config.toml
dataset = "rendered solids tumbling over patterned floors"
train_examples = 48750
image_size = 64
encoder_activation = "gelu"
encoder_patch_size = [8, 8]
encoder_conv_stem = true
targets = "nearness"
optimizer = "muon"
learning_rate = 0.0018
nesterov = true
Rows from block 3 of the encoder of a small model that predicts nearness at each pixel, named by matrix and row number. Rows with one number within an expert belong to one neuron, the router's apart. Each number is 128 + 24 x the weight over its row's rms, rounded and kept within 0 to 255. All counts start at 0. Numbers have three digits each.
Before each expert's rows are labels from the 100 images, of 14848, where the router gives the expert most weight on average: "top examples" is what is common among them. Only what is clearly more common there than usual is listed. The data: rendered solids tumbling over patterned floors.
# router: slot weights (encoder.blocks.3.mlp.router.weight, 64x128, trained with AdamW), inputs 0-127
# up: expert up (encoder.blocks.3.mlp.up, 64x64x128), inputs 0-127
# down: expert down (encoder.blocks.3.mlp.down, 64x128x64, transposed), outputs 0-127

# expert 20
top examples: count: one
router.20:101162144122096147102150100156128097110111123122148133118137159131116108105157102097152126111102122126158139112085129167117094133094089172132091175133136152127161095123137130164098140143110100107117103154118121147122129137127120114084130109131105125073137073151118116115122150125141175101085113137154126084135192143150119133092118131127093132156111181172118152117139129136155164109108
up.0:105150166099118156184143110128086129126096120125149100114091127092096123135144091151140133104108127118112119117179132130140095110126102139116106144101122120080101118122117167145101150138133094159110184125118077153149133111141120136157129110142124161132181173101148173107170136155166123109139123144123155189109092136099163133119112155100108116144106155120151143134103117143131154153130
down.0:109167138144107149116133137106133148133128168108095056139125171112130112147132088194078171149134096129146138138106108106116197154088127115163153110123138121093103111139170137100136126128105143139142140147103104134127150143162147131147143118148108077157170152166156158080126118107134132123144115148129128156130124145145150136128167119151113110145154109085129126135111099094136123140147
up.1:081115090099150140153123150132090137108129166105135080125086114110155098109118130125134110096118119135112120103098130087134141131156138119168128152139146193117109125163067123159136073121126102140158122105130133123142169124123117114117147120091163151093135151144144104132192131099157155133116159149123135127150162132119173143105136156086138174141112135149124098142101105086137137141125
down.1:139164159158133111119129117135113132111135112158143126103142134150121125148094123135118147066169098114146107116176119150112141126088109129187135128165152121116121104124134129109118153097129136186146108130187147153148123147118134141120159114124147123130180097116126135128142084108090066140127143119113154138143149117106118169108158200111119096149138111121148125138152161163115142182115

# expert 46
top examples: count: one
router.46:137147164087158142148143158147151126098161149145149139139142128133139130144094128098092115109121132129095103133085102118122133158162086099118135137145144135152187121179141120159124126140134095123120098098138080151149163156105170109088167098104117153129141112175132110119138154134124077097152150109118155137140119113086089139137114099146104125141137155144098105159166130076127147152128
up.0:132118146106100092043142147132136120128121107129140134125132160140129108157181113153138114150165111066181103165105142126158096111113121116137103130174173187099145144167135123113111134105152102139105134131111118109116131148121145093086139106135139124137111119161123163138141135155158128152137130188133088122110101164118154128118138147099129164099129087131138123152119130127131131092094
down.0:105104079137177119178103087100136124157147106135139110126142099145136141106137145156150131118122128110117129129094175144111149170052089136149096115124136070147101109104135086138103059142118160107118137139141173129118174125092149119150114124119096085130116143152146134094119150114136103144134098136115136116132153143141123121173120095108134120127156127123119088132103145095130113111110
up.1:111141098117089127148144080121125155088151099107143151146097107148093156141116107127153174138134156129118123114138109116105143125168100098048143161132110125140161152140116109135148130149113158100114094109138137140106126126139124155142110097153146103098143154121132150090160182165115133164167177153159148134115098161095128103114112150136101122123123099145126119080089139098112141150149
down.1:092191153149111124137127132108114122105117141102129132105147162096113144079127119145129145136157131134134118119142134137124161126124126160134131127107112128138126164124135144186152143122141047161111127136134177102141129139119142106141154090152096115129109120117154095126135133123126181123065148106119125092120103171137128106146125125192090130173125142118091082113077114098136160126117

# expert 38
top examples: light from behind the scene; black object
router.38:110092111090127133140120144105142160143110088126141145155107084132117103112104115170170153137134144116167132114153136120126152131107121100173126124128141144150070141138135115067148108143146149158095158124103133079090113119125106133120121137118105155170123110138088118138121137083161154146137123125118140168114107147105146133113153102150140173106148092107139116140078065126148147072129
up.2:114077145131180132112107110142127170133126116075129128133151107138113141122133100161133125094132136119120119119186126123081145171177116132097140080133093108093130132125105149116116171177117166121129147125108094114137145113151133125155124108150147096136159097123110118118159109131104125117119085097098104133146143159113129098144188125188127146121114140129169136083164108143154125151126
down.2:116155132057175169119133144103113157123166173109112136143079120133140097132167109143158143093117121124105134109082134137150132161102136114108114148105087138153152104107065094141099120085104112140084112147148148150106108107107151098114113126129158136110147139096124150151138111151151134157136140156152133122178121157114143119167139138116095141147129167123122135128160106179122136142151
up.3:161136113185154135095120098148111135123126137122125166108141117170147154154137159150122136123136135106096140132139178098078146135116121154138147107059136120132147122148103117131137115112184130164091108096136136122125089103156103125096117137110141123089089124149144132113168102139145139114145109090079134129056108138140134131129184125137140154109142101158117108082164119101135132141144
down.3:108096124074137159169136154086107139164113086144148113116098119135162133153169147134148158123122110113156129119100130149139121096079145096140134082145111170096173119146107111116129127132111126157128101140123119117089141140131079170154148133129139089120130136114100141170125120153156130109090163140158130115127110107178135128132111118123105105177114167073163096100105125108116112130145

# expert 10
top examples: light from behind the camera; blue object
router.10:128145113131115144111138136148103133126076110095136111118124120139185146101075154141151118107153160135148116125087145140132138151170093122111124124174113139159142095133148078110137116121120141130111106121160150158106105170110117105119094118170125131161116092157162114166103128098169147171132123151111128099141152112072144139127104157168113139159145110126096121132135075092150141112169
up.2:138151168147143144107144120151095160144132128147136121144139124124141126184162092108123120149091118109160135113152164157126160155099118129062142109150132142129121155132118079180102149105126054125121111140137153140139128097144147107163148152118117130139108141131103103072114147118132161107124110041095108120141101155129142106113142117096129152119115164142112103148113134150125145146108
down.2:099117098156131167165111118131145127136173113079123104134124090124084142121156146085147135150133122135145149104151093154110105142146150144128125126135165121163086120172100114091132134118103157113143109116154133120146138114157169116079130103104192161090091143102147137107114149101132089144122111153115126119130131130118159065105132177174140134116148098124128113150145081141138139115139
up.3:121122142134155132104152141172066153119131119120115120158136107181126115083142102117151132139121127160136116087097115042126149119106117142157111117126069152138127127164108153117116100138121179107148145080118131146132103140138138162100113117128115100150180121125131166159146126120114140106149122148108145134128130099160176154107149117147142110138118104122099146184115104142165099105124
down.3:162138092124130110116134137148151127197094131152150152123143152098133174134116146145126120127149116130137104128111129151141151138100078163127132113125113156111117096094111135183132143126119148155135143187139123112148138141165098134135112119114075147122119127136120122140152116124103119134099143146153106122138159151144131180194138098056107116094147151155089095129166136126094170143114

# expert 5
top examples: count: one
router.5:145134178109116141123137090134100186106127118099139151089101147107133155103109131155135088100123147120129131152090117099131173087107152088140097143139166199110160086137148142115117113121146108131115120110095117157085140128145115179138084107138110144122109106113142103155092129108117173100140120166105128119118124171112151108144150128138121106163157141110142129104095092124138129095121
up.0:115110144140128130121147136160104127122157131129161135106136119133098164072110148170097176089111096144109065099190115172105106137139119190121119155096140138123142122112112133115122106116163165117126129127116138092079131151096173146120164128172124117100162155160119119123161125120089128107118146152141098082166106129134116133140119140147117115154111133145130135123108133084138137128091
down.0:118151102159156131144125115114112092154151106089131110123112163138093120069117131153153168085082138150136105146111135116124106104125116093099095099125096089164105149138138159154129145151182139105138125072154100140116132140139138151130148135096114106135124098204098106150128128131107119149112128162091100125153103091153154079141137122134106152132136160132136159132087128114122116120125
up.1:150135130145183099157137151110125126150134165095110138102173151173093140101144136123090150131103122116144109148139158130112115174113141130103112127080155107105166157152198128137156122119122069102146116153100132155148132131113114150188135107114096073128129115156106108145089126146125133127097153113101103139091128127128104158114109143150114098141124125129091150134128093169110122115112
down.1:133158156159124154115156146106112105145144124140099172145143112108085144122133092123136129097162118165098151095179110109103148158133129104151121109159110154121125152140138126065108134153104141129116137087114151139086136111129123176057143161112134099089109160112132133116159129161137083098171128120130133142175164142146119092116142100098147135133142169106105120140135149141149101121111

# expert 13
top examples: count: four
router.13:120103097105168149103096112129108153160154117133116139174111107111132102139136160111110123093137106171127138135165107172129087149096097135172128087114126121122099108106092133073171111148127174155134117108113135136141120110143153134116151186102131145130154174109138110131140163115099137138169173142135118137148074134136133127096130097105158133122129107142160147093072130126155118128123
up.2:143117121094119108132151111116133159137144141091120129141109111136158173152124093098146111073138109125131151141119189132116137136115151122141120089104122168105136185117129127150108144147116091124114133145123161097169124150172116103115149168138134215134150147144119073151124111153114133122138125114150130077132094139163116163132114133094091088105159164149136152132116116132128155107108
down.2:131166127121086143136166090139124172106114148140098128122117168108119126147090129146126132122104110157150141086142203165112121097117166168138101147113114097113116109104089153117116120136135149128072090105118123120165116105107145094148112112115113071122149100106123118158154096113098140126114095158113133133158096122127141136129169085135119151138118138091105156138100091108128127116087
up.3:102125129122128101138142103130081160141156093119121123129109188137131107103127154109089150136139119076097142144114145079155137160117172152125134144146118150155113104147121119100108124116108101136113124162124120077119154132171142133165133140110137126150110176124150165097168104115130093127147117095143150170122109103157112082106116110130144076167101151144089119153121162123148129169099
down.3:117141129154094138123172127118131150091152090141136155129155127162102098177115107115202128109110154143107125178151111129145127138141124122165162129127120131135119174129134147126092110114130119134149126113099125151094099139115130130150129140143124176076114195129115181109136113103138090110128121116104098151153117084091108143106131136141154101163182107132149097135105153117126095111140

# expert 49
top examples: black object; light from behind the scene; its colour: black
router.49:127111134103139110131069092114168101150080148134144140184113108150129109137112138175091120183103169109125112122125139120143124107095116092156116150153141134165122109113140148129124130129124167147133134146126122121153111148106126168070143101133158128133119126155076166123124102116160104167123131158127145140095116163115114105088153101143184149108113114103144105101098145115105122135174
up.2:151130103122106126112137105142142093120128155196103142154168091097127137110161141117139156091128129116104136157102131123160111120150123127138115157134123125104110151093094132130139125104128156120157109148148108119140129134104092129154149103069128183145129188125113125149103124137151179081143125160152087108139132182156109161094159116152102100152118147088112108128097149121110094131149
down.2:097175175107126168147101112141103100105114122133134148123152139107106146137130142112090159137137109134150150112136179153158138115109137117173126083141165104117089132141143137042118121129126162123106105147177161125101116138120134144156153117126079103128128111152108126085141145118109122124090122142118138124122153109124083121095094153114130136116156164187167086111118138134141146113112
up.3:110116095141152135115133129112110142104129135101157141132151131142093117132149120123082153134119127135178134154124108073155179137114110130129090163138134137145168133135162119128119104173149126119138126112121115106099133142091101087182113144098087106145079126154130173075139126146160134096137142164158117139086150104181097108117098126129102117119117086166148150150103115114115096150151
down.3:134172178135082171138164131145129121122160136137095125116120126143157177106117134104147159105162088130085102101139162157148097158121120149128129132094126206116123153116107167104127155129076049161132094124120091149127141104162135146119101122175132105118147114123157132100121124145132123160115119140130104124175123148115142137102139126132117127124111120154119135158127118149144100125156

# expert 21
top examples: count: one
router.21:109162141100171135093124119108097123117117135104116119123108142161108124151154096079136154178151157109155173163129082175125145142098102137121140125174161132091189134156150118119100137131120140105148099135141113139113156109117103131140145112130175143123104106079147145105096105108142182119135107157129085112143127161158133103083100138105118118133112121128163101117122111168149128146124
up.2:085131125080111117099142138140126129153167096137111120149152126127139144095155136113140125146106136144108100126169126131082134137147118148135141098173148124121150113130084139097134171116115159141153091154125176094098166102102108127154114075131084193145131180124117130165138118111105145116130132149123151136154126128153127146124105138112153087124120139117171129116090144061148119097102
down.2:156062148117104091099111132118116148113114148147140147099160124111124102151125152150092135143118150163118150080141140132113084118128124137157102100123153075127132136121157137122043105137118173100145167124091094155128127133139142085133114166085163096126128113149148127178121120102125146123139112126131120083121132108132170104133126170177126155143127104140126124107124146112123160139111
up.3:131091141100134108112146101120097121121125098134149124078139123120147169144145153117131127114149112141149100147150126117114092140109122147160128144141121080134159139137144131128168061129093118113150157158152157107134104138139139104115121113183123061145162153117132140154106111141126054112114119102134144108122151113066122165127116154138111113135107128091104189163158129158150128136104
down.3:115155126076144127151136101092106060155152118087145118148158129107140119122162168172128150137150102118126131147148133174133152142125117067104115136117129123136089131128153154133158163093124107119164156107102147160101158131135128120146107138118136174117114125096160109105145083133142104117073131138096137121144146145103092150158140148163082121113135118119157123136125114142173149104088